Weights of a small image classifier.
Model: 4.49M parameters, 48-pixel images, arch vit, norm rmsnorm, moe soft, num experts 16, patch size [4, 4], layers 6, width 192.
Training: normuon at rate 0.0015, batches of 384.
Rows from block 2 of a small image classifier, named by matrix and row number. Rows with one number within an expert belong to one neuron, the router's apart. Each number is 128 + 32 x the weight over its row's rms, rounded and kept within 0 to 255. All counts start at 0. Numbers have three digits each. After the name is the row's rms in percent of the matrix's.
After each expert's rows are labels from the 100 images, of 14848, where the router gives the expert most weight on average: "peak at" is the part of the image that holds the peak. Only what is clearly more common there than usual is listed. The data: rendered made-up planets. In brackets: how many of the 100.
# router: slot weights (model.blocks.2.mlp.router.weight, 16x192, trained with AdamW), inputs 96-191
# up: expert up (model.blocks.2.mlp.up, 16x96x192), inputs 96-191
# down: expert down (model.blocks.2.mlp.down, 16x192x96, transposed), outputs 96-191

# expert 8
router.8 087:139158131109103075092145135093107129137114104163109138158103102149128070179141079149047122163115074139148195159183164085098129135193135087085162145132141150118122133154148063196088133101122135130192145136118161103089136122064168112134122097113138119099078135081098173135163099174109134076
up.0 090:131198157165124092119083184123117077133051115152138094126148129131143137143142159137193194081145065133107166147154149211130204119068081129124107115105154137129164141065171116140115123062164156098106115091116118123131141113179110131109053154121125113109167143135113125091148137140138092101
down.0 093:158127140113183123140090134114175161095089129158110099137159143162177098142096132131088142127120135104133140054159177058155113103123163132143121095137134145152116167148144094115128136136053205139130070131077159171107086087092133144110171146138201102117108067093177166181177120089125114136
up.1 107:126158124146132119155098160170143070088163111113163120180151141156132102144162197096193116092093144102107123144137156193126112107113123143120082138141123118138143139105098122130165141090131095127125129148085079149095122144125120187120124133139189137200145113091184124136133105112171109137
down.1 109:113098142097062072100086148082094159209104103148104123172107122093091153148126149134136105112101202114116142086153098094084137109169115098124157128134131136134174125161181098108110139119089147162109122144144115137059147112113170166136190091115151096171070201095089133122136162149156097124
up.2 102:104159109139123126128186065123157148138116070148119167094152138088097125174102152199096154088100136123172076136117132119134126164120140103133118107161098141112148106091147102179103188079085152131115137135112117141108132134092136128111116129089129129188185060190117127167156151139096099112
down.2 102:160097148126123146149107071147136073185103147131125071146156067128192109131143082093177138160098089054116157144111133088085142077088079061117157097092102103114136042145059186088138117132131140161091114102080178141108173131164200108163105118141090095141134189170150127132133098157159135115
up.3 096:164085177111210108154165127124076096133101145149114070151126126134152140084130113155148111200132109131219120146098112166143180156151120135089136138105172143131135102148130123081139152188107152192145112123167194113153178165114171116137106126151120072088133117115145125164137094192175119102
down.3 097:077095099075124146087174116176147053100134101115088104139150110160111107109109142160080117064130144109062157144121114129133058176121127101102060176151112099094126146103067187114144147120162153135149118079160046161098098119138098122148121141096125152107114096124100123105089128072126162158
up.4 091:102117082105123156082160148105100149144084125089118146131115132063105113108127130129152172085080116173145167122114130120122143195172096088118117133098131181174088190110114125147099099083135080113125157079047144158093082123127080095155132114132120028133126084123142147146113152153108087087
down.4 089:128120119130089131122089109158185116123146211135116143149168114166116122146125116140099105103115179112111075142135067142073124097163138146209131119145122093145069058138154153208138123181143170139104111134180137083131096141121181192131127136155097199099105140134138111066108166176128145189
up.5 093:118117137169081140098127146112113126120160119158126090115102133112164143102151157089145149075136191139085188108129132127109184055065124168182144048106154162172134099089150132136116079158142118120138141138146107119147107146155098213060150093089146120131204097138129112142118139120085131105
down.5 113:091152175122118092115186107150149103116102102125152109108143099147147127149109117151087140120096049171175136132099168143159119111136134116085123090164157121127163109100170063141114184165102106162136178103129100112097134115066134097158134128079164131209165148068145121104130105148162118117
up.6 096:161087106204150120128082119082096185148148123130124135122100113171121185167129136104148129111124110092143146139089164150124156171128147137160103171163126156194145146040150081085155161105168120142133108125112141096142082193104149105169169097111077107126223091184138097164179121111154123119
down.6 091:133126107066160123153095118135116125143119152162130179139193152061154088122154111132162125114108137120109181118102114106105125138083098140162100115138174146080151127125090209156176171112126145108160122143137086125111129106091131222164095123112130101124179145070132117150084118143154122197
peak at: middle left (35)

# expert 15
router.15 081:156139099128106099094136172120121215111088138114141088121106148161125110096129169111179111142085159187152165151131192095162122079123210078147167163079168105084096121077147112169103125210092113143171170159109121103136049153108150113112123080158151176114150104132069149138079083120142140101
up.0 077:116118075169108112174087033172188163116127141160127111104088057160147116198070077079118184166120106088089112164096035160126124126146116094098067133148160129143186157098114126074151133109138183138082153157153146182142154122114078122155044102105111098115130083092098156162185126138128149127
down.0 097:135129122187133105107156151115134135141133158150100150127103164158092138152158056134041102152105080142110108064107197142137114144109177151095115133088127092116109118055121142088167115161107107141185177115149142094152071105091154090127138080128100105144134135103145118020131136082143098135
up.1 064:156111131136153168119139184107158059142055141165141121086141133085178143131117103125122138084082158093196166131100124119105148088110164104088096104161068111095124100125152084145101170133126175131140108088096141162098173104171106146184134161145126125144125172118052099113185163136137094161
down.1 089:117139153140158115098153181135073119102113151104126113074093122111138141153192146172125087133075108158118132142102161139112092097152117136139083093135105121159161127140222129066096094138123137118151147172104086136156089104087096146169121090115141169133044111151089140100101093163170101134
up.2 098:104104100110067114114114064156168108135125140147086194074091077149102153119135069151136103102191116201123116126066162062139097147107075092071161173092139162100172088110121115097157135118058122093153169098101170084138130126089163166148090086134098154116133149120126165163141049183127148089
down.2 114:095139158157110106110130184145139132156164147108074063134089104157129180125173149093104146197074137093150157123163145100206125103198084171174112088131165125114084187109109116082131117162118101158130161120102153111184101156112105122089087153100118102151131226093160137137172121149095150222
up.3 114:099141144182098192114154080151117108192077175170230128108160150156179113165123148101090130140174172127081119121125149086139155110073143154126062137179137159201154143125170133096097116134147105145112116094146098142101173148110116175124102104116131087148120106170080138131174141110143123152
down.3 104:185168166119138181172110132124147155162097122156136168131048145166107148185142154148114130103075097128130130030111189095151145099114118176169166124205080139125083128102188156173134156102039139171102140112125151120177083152116130104158171142116104131117118129141129092102048102151148075090
up.4 081:081103180195095118102111088217180139071116110109180127140096118127100134077074134103102132139110090186191117154095032123146114129137118101163149131156132126142099139134090177174136109095121124183144143166087026168157131083104141104076139148157154162131125128096133084117083111136182098115
down.4 083:199116128099117141111144139082112093183149153187126104097152129115154156143119127102129097157152068159091111138122118126133153102155110156131093110105155151137109107192177096164124155146132089100110109109209125088191119091147116115078140091104156156104116148118152101111161092119159148107
up.5 083:066154109166117148095094078090144137138146089135141231110102163085117162149102117156120099119139187119131115107133130108175125110087158104116141136162077098141180092109134147165095162036155133123125179089163150135129170043164134129096156130157157105159114070140148107161171160153120136141
down.5 096:187117162146129077092135118135083136142115158136125103123119150170130177087153152150128084180106144080131146102064083124096097137145165134128120131131100118104099149134138093118072136138106086134148066111123143145152101165083131168154161170100078166098055161139118132130088099107154132113
up.6 090:126093153132118131152131090166170203137135145145114115090178167190155131153077115153183121119141161117125111143141083106130170181125153128187122192127173102119124089129220172112085120105137145114114172149093163164161099162098182114153095126118151138115110130136152139148114115089122065099
down.6 086:121106112145128122195104145056153099098147090170083117124099116168126170071182170051086151154130086174158105130085132132108085144119068102113117108130125174138131137142156146126093148198163170173106100129154104147135159088204091126089140179091093072095147121167133105147134187088150134153
peak at: middle right (28)

# expert 6
router.6 114:177141120158151069167140138140065141119114099083097096083129124067086109133129086141113131156107076133172150092162096156085124123153146046122132156136124128083119078173201146098086161165141122176087159130140135133123160122127111078168134094150098165143128147153141117124133170145117137169
up.16 084:114176107101161097080103137118091059091140132116132088119096055116144143090143116077169096129118130124151121112123150163161154103150047132153155201100151177106121125160182085083129103101132197078132132135115100161132115125101176143144061156179128145154112103140134155163127106110166095118
down.16 092:173118136114133156161110080067211181157120098157079148159178150117142122105093111113144190166097155060097080168119098104146146128161142147095074143160149112105125148082130096181081170096113165105139116081148136090141138094127183106095114112109121174132156090086092113148105103114116131156
up.17 080:126101099153113069124145102138145153112149117121153171090169143127150095070177112121171140132136155214117082101141065123139078107149187127129156169156087155100069126173107086109095093128158104188103119135143167149072091161133164102094113112141095096114108110125133140147119126145122124146
down.17 079:130120144151128143181126115141150170069089118135098103125143205140146138119117215157073119080138140139178109123119130104087147179141145124109118105129073154140157094127116141135144096115166148074199121140160129120152125135184085098118139124143167104134168149168165144089123115154135069118
up.18 098:154169117194139107148105114126107128122161156187101087162141110102156177147129079196141153103100122133093098049141101149080161165198097156143144106121111056116120117133093093101062161103144157139122127114115183163132166102133184132136138144107142184123131122132121158166154132199140161095
down.18 097:113106119060110131066134174141120133148144130102119118133108187093125088100200171116113158147158136088130154197130182124129158138051154114153142105100101165142149096093150120150188076142105129154135120151069149092110132125129147144103149127091076132117081102158118146086107151048105119171
up.19 112:157177115111131143060118080133109114132095136080153177141119161095130083149149153097093147072129187142096099132097173097105160097079112112094214185091108138115071133103186116126159160104146170092125133194169098116112100161135133095083111095146167083195180080114160144122140132114183138124
down.19 106:144096105142109167137133125092085116140090214149128131110132045090098126194110115140120178151145141124129167118138085114128173136132103109086142154145155164175161118065134094058090164138075112130144127108075060153112140125127136142178114234119132137150109162145097156073103043082168166160
up.20 107:065177151144111138139139123126107140137144176187152227132098068141179084118100093116122095139114065132196154131142144113135133116112148167088237104142079125115142200137131107157121123213189108098110084093118162099120129178151132083167119131133135099075096134149085170156137081083102121083
down.20 104:138122159128090178138100145100066179205142131166157180143086156145177107111129103079165089134122102116129122125099125123109118129145091087089148162120090132175131131125162129152070136174155136159163146102131109156173125100155123111084138190168096152125071125180089154127080105172098172115
up.21 125:126108100142173090120135150143111110121107118100175086161115146159152177097076137100105088145126133113115105144087140116123135144138120153136140105113200107096163158104093154149117189076152152133110109103097130190150177081166120111110095071128133103206127090166118131127155139153100151164
down.21 118:116112182097127195153156121102108136166126107185122082163179126096109129106119150165114180112122117094129180118141176163180218189176135118154099123132192117113120154133120148153134142081123133140199204117060037144189092114110170122185083134162136094186094073065143080115132167152105142121
up.22 107:135123124126116166098147117112147108148134212131088192096040124125131156148128142128129155090177112105095140161116148167163132087119092182101172143170155112175190089110125128111135165052098133103121105119085165070120175093083156112115100099108117135159102080161084108101119145096069167139
down.22 098:143122119126106120145068166181145166149134089115131131107104119148195153180160120143139068142115104164110158145145136137167051143085135147073111134116082148107121172173062128118142096177174157118128080111164151162152143180105171121110058115117122100111113122157104134095139085113193092070
peak at: bottom right (33)

# expert 10
router.10 095:156157147107067070122148116111168085102105145100124148144163098132126128187161127088156157110079052141119155160165162094098144089123104079118165110098156151093111113096164120163099144140120151146186163151125151129083114123097147119166146081098168186160140078127134176164100091116147107116
up.16 091:149141144141176116137114142161146092131159097154115137126151202110209112146136137185121099167072114107131163120120096141098096141169182123139152173147151132117163070201102126097150109116103129161097100139111141136124168106191099107114170162147135076062096096192209148114113151144124146106
down.16 100:113158103120107145111066124104116147117117187094145135072109128087066092111139157080125175115083178095175074107159105103148094174110102091133162116116101144059106172078203134120099065154163134094132142078129063133145138130142108170084105115132126188127109139050063125082186196133144164068
up.17 093:119143146152086214150153104116119066160093131199150080135077080120170117154174117172045064110175081182129159176111121162134169099110092115131158088101140130127171120102078140069094114065164122113104161159112129112130160139126150126051127116137113133099151049120141133119083107108128111111
down.17 092:165173122108177086165074153088153151159207151091146144112159157125165158089084122127190187130110155084130112142141134107109076188132095119083132155154124153093070146115140121151173112161136087136161129132137134199119143136161157126173124117104086083166144139189169151147148176183148170095
up.18 140:134137161085107113122090138114095160136168147143098165136104152077137115158153164101162166157077137106113164166151122130117199223144118144136048092185136156126123120140162114122092122148086110120158109111188150123104130139164135155198188117195105175120189129141063150165095121138105120141
down.18 112:145086110095160073107130150206140135134136128154076098133077131086123140182114114103111118132166078211067150126133096113137085091180143097127114122114133081129158114120178093188114080188100137150118149132126165099107105165086099095166123112106162125063140134024078153117106167079136118224
up.19 087:167136080123107137125171092081121149132120158071107106127136174170104093105118198117155096155118125117140107142162177108090149151130093107187100129183149140145096108122129138087117200107091119115127134137125152078121106166143089149128080086125232142191133090172136072089208134112150149093
down.19 082:117125167105104168122121159128132111119123034204125087138106107204132133125144084183163170136177077116166085131121129153125092092148160169135151084138113116120129120128159168151152128090135169170129092126175168123129066154151167158079178050206076104093092104136205110180124115108122118132
up.20 106:154137125117118142154082175110143154119127135161107192124110176129069116067127169102077138124126127096206106173123169180105162155194090089090120085117127150206155106146155108128150142094101151137149119110116137138156160077140109104188135144096148062178134151199152108158107143149118103102
down.20 092:074153145120138104134148105131111124095134098187174093136145125116165097158171121139092156077067112099126167119114074074180125139123111135195041126110141126103148162124136170131143160149135174123156112124148112107133137191117117176146097095166143142155148133082145190095150131139150143140
up.21 093:146085143097126106144103132126095112102159086112121132135132135108114189150102105126092198116055101127061150107118116224129100161086117123097113098147092104190079158152086106162118201151134123156156165115136128151134120125140150144160160140114117117090139146124063122116118112148139183126
down.21 092:188084130117134149132112141149109116142119183137136132093143080081078059138100116140183131135134107171180092120086111047110124098190179118132146125112160155089147101094156204093119115088128143128067090127087151140163095067093139162137122148170094192141137133135120167076162135130088145125
up.22 095:156164149113129124162132127167102085152124116111172186125079101154086117194068078143073087154099054136137156188133140101117142103154176096139158125124125105106117159130123105168167129164090129113141110161159148057114165159196129142132129079124067098128190109145162200143108108152095156119
down.22 102:161111156117155108180100127125122148152131130124107125067075147096152202048101099089130097156183149150103153096101078130109128176161060129127121101124084157060210159160122161121136088153155095093151190101140130128206130076179085155119158131166094139107088152132105032139120150123142167147
peak at: centre (38)

# expert 7
router.7 100:126137091160127121137163087189091130130090105096108133089104112071163160197186089108171116107171159176139117115154086106101131119155122131128113112108119125115111116135106121166139146095114139142158139149108142084120184148106087117102086105149128110067151171127156163064165125112093071143
up.16 107:151102115154155152164138143149117111120215181153165182154136125107152089104125078163136130091132135081080112145132114099123179137129154133128129074105099188123116168112035093094087157096119127104143087083184201113111187106097111113107159111160156118074088139121095134165162142112125085157
down.16 096:139129160159112090099149122136148092100084119157139131108089148140116136080090088082148132162137135138112092172096108115173105124141083064134180178169090118114174101133157145164130187106142133102121123154105086146125121069137108122110111119124098139149184152173135097086149199204125180119
up.17 088:177123103096101085123145109167095167121102125169174097120087136081093102085106126124138132161127163118153100128167163154147071131129098122117177100106144099129132134144159092137104084102070171088134085120129152120161065135133126164127160189160199123089140136099113132164113096104124122175
down.17 094:097166121133127130124113137158120062164121186085187120132096110122167126184074118128097126127194127114108116151147131143115153091143078141126130089123128120192140137091118183073114145139105046091150085141084108114130114106080120106113077054145089148133167129101131080133206119078169097087
up.18 100:133136096120157155117119174122106124153112118106161148130075103183114113140106135179159131186079113116140117113142154142163146054095149123133146137133164124105163088137161125131140131133152116122153170133133097117177164186097102132182115177099118182195079090179162130132076156153137143125
down.18 105:123137138126117155127162131091065083160171158138123120092117153093128131084130129096112062145117102139217068090152161140066167144105139133229106123100190162164192151122117098153090145095169117110147141139121137095142165119094136120144102155113201151171092112072134103139102086082126130126
up.19 089:114073146113091089108131176150142134165153119159109097096122144147103115131149109110120164112153128098102127138129185144126222130134109094125201164149210150067088099092113153120133093181137130120134163094158158128164109118194085181121145105082101059100080145088125095121101169123082120129
down.19 099:146184119151158135093158141094063176131175130161128094187180099157133154057157133101137158146091108171124195143175083096155096111151137098162095090096126151223078153136142108128154159081124121144178154154133129107157134098136142076157142122114138144127124133078124148125143087131109190092
up.20 107:162146120166130114148111156115120090150169151102182146136153092158094137152094163135160108134070130102140166170105160109147134123089142121135083031120100095077111114110142110152181079158132062153169147114117048134090135174098112120102140080111157160172073117134155149098159153077142101135
down.20 094:103073178095095153085155152149175158159046081171082148100100101138096128150140166096153158128210112110127101107132102171164119140173114088131177138223091110164093107140164159147163158080174171098138158133105158101158116125100151121101118189155098098112129151067197171099150120132119148113
up.21 099:064148145115170119166087171125073063171199139116163104127083098125120199125129153125128139121131134088166140100132156103100131174107143125111127115163165068141104139148120178141163179108120177141160096117149098116168134156174112151101179178132094124170142140156164100117153085153080152171
down.21 093:195107140092156106132109095155129147122055110135092136171078175135128050192173145116119116165096137152120122101140152120140080147149139078150103146161108189116132156073149167151128111115127116128041113091138110172086138123119139066150143016117168155105137046105156109135092193087117149086
up.22 086:093129172123092122102138092153147114149134147088176147131157162150141097132098056107178201155180145115113127077053146189132094109152113129149131100171105132142120134144172169159152119111112133141166124087133114153170055129144162094178149153094102196047091121112027136160134133097168143136
down.22 092:133156110114126110137119074121114112119130168129108101126121169124146124133141122100137095164108108123092124086090110126128160092130117112123145077101093124190102186135115186100053151143161140160082136136175106085130161190043148121109126139146135170132128125105198097135150117098080143172
peak at: middle right (89)

# expert 0
router.0 130:165105177182138163161117130092098083133167140161189131164108120090122111121144122123143167130131155092118142104176109090067168230136145117129130064137125108101162110095122118117121131064103144071162170086080096144134089146080125113193126131098160135077136204060108150159143157109089132158
up.0 115:080104125095134153140138106126127127152128108106126091108130112100077138090133161144138143114149136144128074146126104100157151147193131143179113122094202113122165131108130096055156132147158122156104099155034140138090137169108129126128118084128131189175152104113166131124089147095109145166
down.0 097:119096130113127147116144199117147183112066174079112117098113087156153143147093128115107112151103092106071180090127112193135138084116144143073124150177139152170173147062115085102148125133131122107123145160143135158096159133141126109151100125123137062121136064111120115030148142158107105105
up.1 093:124173079072113162141120125104144113119058076138172144111116193137181151078149158115108084180154112107122074157160103166187161098153115125159050165120104151194106144157130100140138143082105149142097128186123142126112213084122179112124152122169134085163091078193112106144154155177154086137
down.1 102:107177159173085115080128039119123148127141146149103125150159083145104153118180112127124086120147144123154128120127141096105102096091145120122095153084141110114113059123144089100154140112129113110082122121113171091134165133114153186146077139118166142070181146128110063194190062127145131121
up.2 102:147134179140166116129071088105113139100183152085220104144132073149096102163120099146132163123079173147146131182143195110145093164088060160153101175086062127082084088140105181107146158141103196117098097104159055102123116166092162204124124166139132112107128096112148107157207136153120143138
down.2 116:143087147133156102106134163064089068081067115089071115096099127160114152100144170077123162152151083114106119164148102142085122113135151059137107093078165109155193111113117132149098113040189116106157127114099074079118108159168130088175085091141165149164145144157092124113114146114117137062
up.3 101:064130146080142098111079152129114102113237072091142119121123141143151149146184188106130153127111153199092180093105140089102157192136136115083152140072132111144147157074086156135107131168133148077117098115121114168139117163127158065156130070108095079125093100106219155126183127154123103119
down.3 091:111130116145107148126198107102156065087068143099140118151056129112151085100103253178101106173113118166102153154145138156173159126118100121142062164146148132131105121106126112134163099060156140185104107161125173133135101122150123137097130076141156141113149027144089108152086160155122143153
up.4 112:097140119133121133103200086170136141143113114132139155137194151048130104179133127110145139081117118091152091143095058167132154088157141135166078154146108178101123102082190177146098174125121135161091122139146129192098165129136144171112118138145107116136068050105161156136141100153104087166
down.4 104:173095141152082151088117097128167109146128139124169086114114091163142092177138153101076151106148077141118128176107096110130136086063101074047169107131144110179139099083092196093097121099109132172071058147139141163105138165142172108178152144178088112155119110144113152091145135115107166154
up.5 110:146130155117144181156114134091131116120087094098128151144146132085140123109110080158111112149148126092069103173097097087120177120124149087152156175172132097102062143116144178116138068151089163148138142157133181155150144157102073129129167145127088109127111086134121125129054155091169127126
down.5 117:093135105095103088086148061175150113104126135137141125093078189102112104130133116123107121083193114096121083109081098189113090085121071174127121107091132141087116118155085111140164129126130120139061058062117086156154210141170173126151124114154118139162162128118179086127109097117174142104
up.6 113:148104144147145102130098169142131173157124116160223099142115087170158104086097174152138154134114166101113073039137104107105072141146116142151157099131145097156115140120163160117107128130127138072130134119097119194128120135145137118141159169141139135095135144085070131110113127087099162123
down.6 098:073127139110155149187121158170144110159086158073050112133122152123137105109135090064140103175075108149031060143113112154102173143179133105182147154158172142156146148137186106121166159091131108098129165080143188112143072120132107113128134118170142154170123097138139159149134124120095144127
peak at: centre (56)

# expert 14
router.14 115:098104117169152103094140115134097177186097091103131135244147150121094198105106142118144134155111086109143096123085110159127186173135132136112106082139132099107151211045135148156097159067123148091126132132086120126106176127126112111126113105130124103167186154128130123150146174111155114166
up.0 112:155161126155147130144149147164113148165150106094089158118111205192106126146108159080074087145171174108136050125109156116182158155139114158131136101153164151172088109118136171137138137110151133155103117127054078208193135093128122105131165090122149139163105131181099102105161088171148148132
down.0 103:170072155135152137142097071124145160126129190111138137074126142104098114153117081074144152144155148181155137033127125087130168150125146060112122076111103111168160145108155150141132164076069206136149121160054080144141111098142073069211139103143123097165092124125112081163132137093075144164
up.1 096:076071129160101111089107144034130189147117135083094163126152128139145055087155134133139078129131101112168123147105149082143146072215100097110154088158168138180146102112169112133116129120114128152129112165178123115100156076087143147142110084179075145130109100127124107105138101114071155089
down.1 093:142155100131121165175146133135171171062089124206139085122107076154108125172137195155165154159097147199098163109159173131183119088164136133082076117100120095119089108100105081129101133174120122137141100106143131127148065095173148085131167119154089127117114105115169151117165068097084175097
up.2 106:114140143191193148088147092139097143136125081131133194145097106126174112184140055154104203098158113167128136162114144078155160116146148143096182104128125216066098117136151143187149096142142181165134183153129107130123105148125117123113155097151045103129126102104092125119137115159175109153
down.2 098:113141113145082127155182087142176102103156137181117183146086147067124096121041156170144137153125081119171102154146152149162143127152056087102126107156124098166088115183127115147155121186154141132132113112163096107115127142053147169141101091161157125166170090195175127097117094153119068145
up.3 070:132124102081131138191163138085136126116149133123146133154123093118080133111116140118106087122077117066086110108139113089162101125196151114096082095106109178141113209165128067056170110112130171146179076103195166145135122098056107154165139114130174162128172195068146119144166127152086167089
down.3 086:148137063134136093105080086141106067107130215152123139107102106153099188136162087182142101136178073135095105124137178090045093067175159116103127073162118136155129080052155120140107109133138161135181145138154100074154159126145105089177082110094142145126102113122107129131066097085148163095
up.4 113:109083089105118192174114100095138147163167101137113116121197135122121172059155122133068090114166126147140096150137106108150161128100187164159096095125183125156102118131112162072146114044131117126154132156123123108157195114081061157164089147155195120132178185115102129151144181085138133136
down.4 117:139041114098142167095129100189113124135143140104124116142157110083111149136118118152074112156093128180131081073093141139121130133184105118178135145149182175186132206082120094110162128171075073128137151091096185119152133077101109119106147150104186167188123137048058076131111136100130075149
up.5 090:081143122126141137059208156129100176169149120114171158116140068089089118122143162106206152121088109129136105139115121124122145078091131114118088038094156113082154117105100079111087115161149114117087111170086127139081154129174091077136106046147122119157153159080156175128149150137072139122
down.5 087:107250143155131150142114153084125113076099160162134123126110136142061175136112176175162137167123106113073151157177047120103146110121124084111149206122142160141185120141064064148099103145121145148136122060103137148119136146178143092101090102111099111054104119089154090108109126157143162080
up.6 108:175110132122096118087097132099190164175121130181150113142167139118163125126189104156177178137134201131133121123117122080138145147163166127050157111123116064089090107103114136101115147153078113104133060118119105186140078078107093161139050118093160091084122082154112122163128097106178117072
down.6 087:151098181130121124151144154107196150111130172125125101165137107119159125115119136119162160110118145108157126141116170100073127066134065138148133076083137117148193124118114123143068162117117188186096074167168101149088149137159150152094075147130061137177118101156170174134163046147106172140
peak at: centre (28)

# expert 2
router.2 128:136132076117109094163098146107128191145166165082116124162157157094056112117085155114077090153076137139156102127123122094119144142085117105109143127097115136166114243094155135143143133130096159122136132107161116132134109115158087118149141100159162134111160158133046084147127058084133141122
up.0 116:140082172126124145091173189098139146152139128090176150148145079191174148026115212139176164135115125119115140133108119112160098102121159147123182121134117139111165135050107109108171092124164151127123111157052126129047124082128190122141168107143145170135145105057152098098116158087107147125
down.0 105:126139056141124109155080111139061082115127126143107126126138136094087117197133108106069170172170136095158131156141101163174141161158151120130160130153108164136127136147166172148141155196126167113133189127161158104116118110103139098130151104176084107117084092129096112108150116117129129170
up.1 094:203118147149135163183150166100116133137125148136135166138107148145069081140162090183155158099056151139145154146117183146118111086098136174090169150160174138096082134124133139142137140173102145165084187084095097108148082116156174166166131167117156134182092121149143134103135167131120165075
down.1 098:109202114129088083134101094163147148097201162143087138108055118135142085152129139112132162089164153160195123127146216219197163126160153109143148132095112138163151132047116066131112201109154163161171107161139088101124139092121177076126089119187183098173103120107127134121136145099171147124
up.2 108:141131144060057154157125037121168096114173152136082086141142163135194155171093097124038166182081120085114098094113121128140126149119115103106141167190125119244085111186124127149100147160138102136108150094113167161153119087099139141107163156132124140084148133068197157108097142084100096133
down.2 106:084145152198137116091106121157102148117117085194136080092119102098132156177184108118130128107104095152108160140127092094145146165139093130114099115096194148139099133173192079073109100181144108094156101139115121091114159088212169119126095139131130137125123144115110136127190101180145145094
up.3 106:124092077124121095156091149174065186164148107142148098071156110089121104099166146106142035124107100123075131128163119130163120109066139169174106184118135164086162139066126115089111087144122127090094126069165161108124169122116106207117146093114160149089138126094098091116113115077162142093
down.3 103:147105108095141106146142159124138093148170153147124097100157214112113138152090104100169138152173155150187147123100078102175142166191121088127173150200175110143064127108121137153106159074117111090153123162063162182154134094133135146137147131142108143090090144211146123151132116111120101240
up.4 084:118149167088137134167136067123131075123124128147164100107117171145090167139145099070177132136114172066123126113127098177152074082070103164111147147120158186098144140125116157096110138137131132139114113123205148154149106179115120139128115116121135158082138142154099132080126157088111167147
down.4 090:133141070085143095170149102161147186119158166138072083128166117136125124160173173202089097123117129141201147059154098155149169161169179107138086103196130120126073101133135091177100153138113108122204148156100135127115161112138146206128069192114175151131082171097141123126166117176128092130
up.5 121:142143092171183191173152104118129136114101152117134149144143170090139119093141169128135122102122139158118143108145198129195118125106130130101074150085155139168149128080109157090191106175172116117145108106135089127152078131134129151138102125150077130147087142167144166110161129108203117142
down.5 095:107093105126115135160156140139073160124138155153179163166129071086111102165165106089157142131141207133174149100104081073110106129105165110111155080089156061108147133093174114179119126102091191148173167105098095158140187100130036069165133144167163115085109156088096110120121067086141163181
up.6 103:144121117132177112142141172080091146170140124141120058101145135146133175109121139152153099151111098138151090154079130066112130162188113097147074116110176126080103159123102152128128120228097097178155131203170184106138096133161118064189092120124129140105140129131082097149064128086179137127
down.6 092:127095171087129111133145152166126180167102143101138140087129150086127131117073129083157140124095152142162160147099113117141124119120144125124129190161106070129133139138160107091196187111098103134102137077155034161139106142105095178132073173141072111140142134121155139104149138130114154042
peak at: middle left (31)